Weights of a small sound classifier.
Training: muon at rate 0.0019, held-out accuracy 100%.
Rows from block 9 of a small sound classifier, named by matrix and row number. Each number is 128 + 32 x the weight over its row's rms, rounded and kept within 0 to 255. All counts start at 0. Numbers have three digits each.
After each channel's rows are labels from the 100 clips, of 14848, where the channel reaches its highest value: "strongest on" is what is common among them. Only what is clearly more common there than usual is listed. The data: drum patterns on synthesised drum kits.
# c30: last pointwise conv (model.blocks.9.c3.0.weight, 320x320x1), inputs 160-319

c30.308:123145145144186131118109086160073173122100148173111105156129059135140122122120157167109127085172134123165123157154104139110162130124194137146089129131123111146127116161106103098144144139160184152147115095127140089170096139088137053073126081081169112138153162103071079127173125072108097112098107149081100151172205146147118090092129147144072194130086136101150111164121108152149188112082110146169104158166098075100126160135175168090064112117183108178111086164086084114154132175167150
strongest on: shuffle; tempo: 80 to 90 bpm; tempo: 70 to 80 bpm

c30.50:132025173169156092187144114130121121115130164137135145089128136135148095130100098093065114150168112208111188169169099148157142098122164237105133110124112097153160088100127124080064100100160168141113148143114096145144120138122133123119107146048131146125143116168147118138118144142114140158132101145151116160138159098116122122098122100117138084118171136108145146118065129164071101097133141124121134143206113127150108065121159133184130046119146099140149187162118165100104155051106134
strongest on: one drop; white noise

c30.181:090160096084126097133154104092098181160107166128132103163185162076132147113116142075102083153137101190131112106108150096154108074096111104092119099083142091166162068142121134165109164075130102165152123153145095087131146105130131127081103124147148144175091116128096152107154150131149112129162106143154106149130107159095119124134112119181144101091085097150103106151116138125150114131182111156104173104105143105119097152178120105076083100114172170172155121118146142141101091082091173
strongest on: rock beat

c30.200:188098142164138084157099131096118101126123175147143089169091072137108122113116141161157153112113097153143127133186091096078098140135136136129117093222122077172122171133093203184124163125188101133155157058147109111136119125170185161125117134103127159112087199084166159156106198148097148131084128114157156114101100149170191148138123146117164115088097199097089121161132150142106179136131138132104123133163099212105131119147111161185138150099142108143103154135116157092146139123153175
strongest on: five-four

c30.71:021155113109100094132042102145107117123105123104093142144126100138089122115133043107162147163110187139165133132123084125118125124138122132159105217165159158111143103166135160164139158143157120044141090109132145075136154119081159130099134165093137116154149140099080136086138113110127128114099110115161106110096123137120131178101108196139176102121139066121123142128102108108132200111082117133129107133124150162115124191117112143089128102102164082095081157094165119072144108100127132
strongest on: rock beat; reverberation; text has "reverberant"

c30.180:128111187082110111087090151136118126177097104162100148139121088092135065070099113185136092081060121116120116155123126167139199165117119135165144134139154118114151100092105101160067140144153183107114090135104191161104113155142101131121114130053177126189108148118157161149159111155121162139080127072154148103112124108156114107094137160150028099117068136120164166121152130131182095136110161158150108151103112143155145148145085123144133118195165168091193142162121128135127065117104133
strongest on: tempo: 70 to 80 bpm; half-time; pattern: waltz

c30.59:177092161118104086171108120104132105155157153142115075152110051095114129127086166109120102124138113148143075125159200151155077182136143151114121116122150088061126101160113166066203142124178107147111109110132154167127129184102114119182115149152130147125165161111138086154050166116154114125121107169120128115109098125088123131124101132129150116137111093063133112137074168114122130140094205177120155116159074144090163121138086076100159157155130181160132167162094124125095164145133133
strongest on: half-time; tempo: 70 to 80 bpm; text has "noise"

c30.60:120151097130156091119088085180142191117124146145116175085132131153133182082144156143116150145078201139186118111145132166157145141135150150131150152131126103135133128153142133138144146103170167103140175162119124127177118181218169157116108125130159099141112182080101174123154105157200161155174121255131108105093105098165132109096075109130148184114143135169118121150129118120085135162184179096107111103119116172158107076125115171079145143045135125149171132162096137148163168144094192
strongest on: waltz; tempo: 70 to 80 bpm; tempo: 80 to 90 bpm

c30.140:137073182109126189080148100119182125132178127161135171166169060144120127108116165165113188089122160132129147118088138162167129115144123134109168136138070111110118184117110183129226114142201128146093173107159142163167136110099131174104115126128119173168153122172142116112106075134161134159122050015136104149149152161142148106092094116179143167128155137140144117114099182122150133098160152137154108108150155153100144149118169073154132130130127060149099104113121125147121079127130138
strongest on: rock beat; random hits

c30.190:167105153123148153033149110105111142127176104158092099138143159112110128124159140126129143092096141132083141077122083148089154133176151171142125102173093127093129133142150183192132120182126212130130121078129127156101182118064170179173100176116148135113121101054119066130081074192084104119098145054133066124156172150137184193138127150119068099153132166097180127137133047094137176120125146185110088129140157114138124128123154145126124082124130182130151124134133125122120119127178119
strongest on: one drop; tempo: 80 to 90 bpm; tempo: 70 to 80 bpm

c30.168:148200139102140102156162136177127132170146159107129117162094056103105122094177151143081103112143096102149118155152148095105089113205136169126117157121141074170099114052099138092121128140173105071076124099132143170104148177168129125154088102166121143159181105129088139124119114118197151086118147108154083170137178122126149077130144103120117106126080121124111161129124129197131074108085162166160128139141149121142107130160135139109113140128112124117118122145141112120058117138126087
strongest on: one drop; white noise

c30.273:098100109121118039090074091151143182117100151099101101116127080087124163151143120096122128108135165067125130072161129158091128112149165175099162065122163109143202146085101168111125139132164084127136075107150129142146129147111129125132164120103133141125133154161091145044115111146109144143107124094147059165140091099141200176093081067155129132139079140068117133166107197106137125111131118108086122066069110163094092113152153102091085166113160132071139101108114120129113142099153130
strongest on: five-four; tempo: 70 to 80 bpm; tempo: 80 to 90 bpm

c30.26:083110107136125061114161116204085127117124136175100128162094154107123151127117133132133094121110134118136154070138145099110136145136136101093160097111167148115119141128134136165163101140138164131138182097128159147105111127175158162111083148133086136109206137088102108150126114114075125175094134168072076081147182145046107067099129095111079145170124105158062083110179127088106133110102204151145051110112132108189106110082091161134159118157197110109160052141174084157131109167155138
strongest on: shuffle; tempo: 70 to 80 bpm; tempo: 80 to 90 bpm

c30.68:113140091129174177122151136122154102127147152119149154180139123087129145105158102084145074131120111132139175130100101128153135168111129135127165118108098095105131154142100149146092167157109090135155150100146143051132165179104147119145227181115086130126144146173133110135142137160143179123144077221141155174097089143134145116130097167127163113113149141094114154152164174151162157148145137091135133157115088168114116129129110152171097148118145185134125103128105137090137163079165117
strongest on: tempo: 70 to 80 bpm; shuffle; waltz; tempo: 80 to 90 bpm

c30.6:067197168124159173128059097109128133140144123169104120166124149154121077129066093117165066101179159129136112219120119151134132117108123117129167198070152070078144122129148103153131138131174112109110107150124121147089152107125148105104118122180150202144133148105152098162135122130154125096136099131139099122109162107113041185119120089110145151110145095138147175147138116111146113154147109055084199130168036155132142104139188151105159123121143144172123192140098135142122104144149169
strongest on: random hits

c30.113:083100161129100157147119147088092148132061109108137146126104098151125150085090062188083085117093106157154243195119125098138090092111086180123127153100170096141122169151120076092074126090156104092139138105113127070125107087118107134135158139161151086040142115164176085085107144140130114152113113104174158185104095122080120178089117077131158130116140125112142162119149072158134142119127159132122115178159122154136115168115135129084112054095151098154112126151149093102055114153118125
strongest on: random hits

c30.24:102106136119182175113135122100116126130079157150161149129174178133156150133112173101123192132109158157171110142151142130124079142105105143066144111055163164119132109171183127077171142065091189177173127103181131151148125128099081112126122181194144084107117150208093074092172138138110150141112127119096163159106149144072170103111079081163098148104129052180098094160058234086098113094198169105154154135117134198101126133149201114118135128144098077155153098139157153111136110127194177
strongest on: rock beat; text has "noise"; tempo: 80 to 90 bpm

c30.289:096080141148064136197183087142169095121186116115099109085054139162122119159171163151129133114106147144094088082110155100125116171092085153116090147111096151156127123119134151133176090119047134127108185107127096094115118112092141134153108156091144075085176152037126111085149089139124102139147148127112165141134062127094159105131141087132065183135130173134114122100091116118184148140134133142136171134129121095096166104127084115118092094116092081103166126112145073087110152109145126
strongest on: one drop; tempo: 70 to 80 bpm; pattern: four on the floor

c30.72:143115132119148048125143143068098108146122125179139107100105114099157165118228235188037122096171092099123123143156092066132142132089112095128128082140146121156154087118056069139145121100140100118117163161155144127103168118117138149129147132082174145155136100149068154207125157155085131145184122149087103154122148120077130156148152109072134154167058131095182063149138083182140128145113144148117107184106140123132115129196077176148142128103132158159127144174095146185099132181094113
strongest on: one drop; white noise

c30.279:175125120143145112122141170136053105094136115123089100116179083117124187129139112106107134138147151101174141139125118128144059122112134106096142137085092119120163124108077130075183155129096117173118143109060113115120075119081135103115158065177134123076094137166090133106126163120150146127142104123065108179162088112096082178166117072205120104113135181167143097161103230104124108154163145111140137102143200134108185140121131132132107081169170054187113141099152134129131123089127103
strongest on: rock beat; tempo: 80 to 90 bpm; tempo: 70 to 80 bpm

c30.270:127118142114129182183199112144130152154154126147120106161137155110103154158154124118152202133123181146113149143116150196124046119113145152117143145169129133105150109163158080090124113146128142162137158113082127193085131080167193099106135096149139113033144134133145133108163183117091140150161113162147143180148146110087141205153126122171196102138157214139094106158116110145118188080151155085077135121126169109134130146125181146142139127126158071182182113118155098165156128145098165
strongest on: five-four; tempo: 70 to 80 bpm; tempo: 80 to 90 bpm

c30.210:096079147117122124144124127089143121166121136091117114117159106175141141109153188161136137136146107089182148117153103112134122155168116192159096136111105089143094099111157143119145138168204217136130132126104143099094212144101141144117094122112200142164144095122128077098116138067142135113200120156117131142113118143139182102155156149150109134178154065114175145088152126104109167153129137146138097100149151165136100111148112179177174109083160124105158146189135142108092188148145132
strongest on: one drop; white noise

c30.204:139084126101088172130134106104073133073145153111103118081114169143129108134109109140082123156130135152081067146096126124123143120095103153142148064144076145099131133110151197173080092134089111065104126125141110148121104125091137156144118194117112132120098174134115119116127163201107157141102106147050210083122069128036115129139160107155127107082149164121060153190117119051114098097122157143134121069144079104118104124054111049033146074141072101072102128117057141089105084133108136
strongest on: one drop; muffled (low-pass)

c30.5:121099074157112109098144132145133145108141077150109112146086110168128120079105141101102128045132132131106119062133171133121132140089109121093066077109133133100111128115094141096148126116113128100085069173174130111149150179143190137145104097111127180162111133097142128141099116110096097158168127124115205104090111116177155115087127155130094128120107074184118150090158152074131100084107135163137170099112178136159147168078076189134147161099141174132197089146089157131066113144130115
strongest on: shuffle; tempo: 80 to 90 bpm; tempo: 70 to 80 bpm; muffled (low-pass)

c30.183:159119093111107137181143173117091116093147148146059146119150046143176107152080168114085116088126156142095186066074137151120113049155138137129144185137168133075130118111051123116150130129123158096065109160111176089101099117127176146128138138130133113072179112132121114100090142150073132122163123113108116058149191139089099142082167052173134142128151158108121131157126200123143102109146169077125134128107144115185076069094162097118179119092135118131106122151132201120177093154143129
strongest on: rock beat; ride cymbal

c30.32:135165126181131154075159133129133090118125101097127135136137116079110160158135104072102145105156143147167120109108072118083098105114159160132138099106154131106159156052130130164149139171114165128144152180091103150136178113103117125156142146115200196121124117086155157117128140153098103101139126127162136131103133090124166147161169105115184178106099167079151098117089139174100139121145070121146141167159108070113201133106135133170164128170152082097118142142131124101142104049172113
strongest on: random hits

c30.123:118170110176081160100072149177174143130121129113133138111128133128133116099151137146099100176063155127100148128096128144167062127127117133091134139071155077140182118135072098148144113182169137111173137115121158104150144116168123098072153101111112122095156112129046155139155131156143076089123072179086081197141120139117115138063178122125160178128126135096133082145137126132136172116099103131120084119162132102152131129151130124107077154096197140175125098109121093112154056163210125
strongest on: shuffle; tempo: 70 to 80 bpm

c30.179:078188100174117191097121155155146170154118165154133102178113128134140139161144187136099129174074155172097153102113119132136100143097188108148140106139099174058094140102077063124158112167156123108087116102146105147133155101164113131129183138161111140090160072231104098091121080089073112140157119117136084129128132167118121139106137129143128117125164112177159098140167096073041147134189160088122114118166121149140171125097079143109144230134163143179156071139116128167135084105134156
strongest on: random hits; tempo: 70 to 80 bpm

c30.70:101194053091099139118127120158191137181144094156171116150117144123170126093148116134169140139132161111117136115146122122086087107151194123115136114102112177093079098135120146157186181119126100093092114140190124124112083136174102130152169124192162081128142131099113144126111127212100085148127133241113109128125137150122161150083165169093055071200131080113134136145163116124157100129134111213129106133133183119151136121080121135150069147145119152150120106130134205147102109128101140
strongest on: shuffle; tempo: 70 to 80 bpm; random hits

c30.277:144143110110071133140198149111074137134122100077089140095184120130124107105136111134182147137152151155150144128082130132152097157110123094146109100062153137140153128147128153142143159149165202167177120122104179085132087160132160131114117145114082053124104142096079075100113113133186085106171144143125116133174083091128158130148133127129168120140029153162071073116140145110132138098153155165120105147080101173144092143122141087059156168143119098089135156061176159118111148111100142
strongest on: rock beat; tempo: 80 to 90 bpm; tempo: 70 to 80 bpm

c30.109:159133145081107126127105152150077062081155097164127093133164127128180143154113157138120123052134176142140180165176107115082088147151078158132158126127091151185111101152104150099195132087156118158046124083092133147147120118113167077143129168102151118088182127149148120157060149156143138154132085086058115161164180141098117174143122111123111119076147125167134214097149093175072119152112105104132118057175110130110117094142155130153131126177144108112170117195167122123114100130078171
strongest on: random hits; tempo: 70 to 80 bpm

c30.75:115185106148144106110083137154066104167067109099120135097051122109134077135108093063141069115022190132140154158144122145110134121155137106093127220145164111107140150146123077103120114159159056182122104142108123142154122180131117070144195122144124124138112113135172125081104138124163128138108154129126121137147096185155123105097142128125095172137112112130143173106154143125124099098103102144128151143160108122125098123110152137118152138104116165116130138203124099110056117097125135
strongest on: half-time; low tom

c30.25:128169144136067155155153125201113138098137156139157120093212038117104103089092107107142119078106102100103081151129072155091126098096126184118124097103150132104184110173130145146143147140133145174124104122104146103126122146118170115096152090102133107164164180152124131130128148174138135142139097140091197101132171150105075136138103117165155134143164148132142141126116146128132127046154130134196113097124108136135109114173160174134157176122122170143140105146174095148068098132106207
strongest on: random hits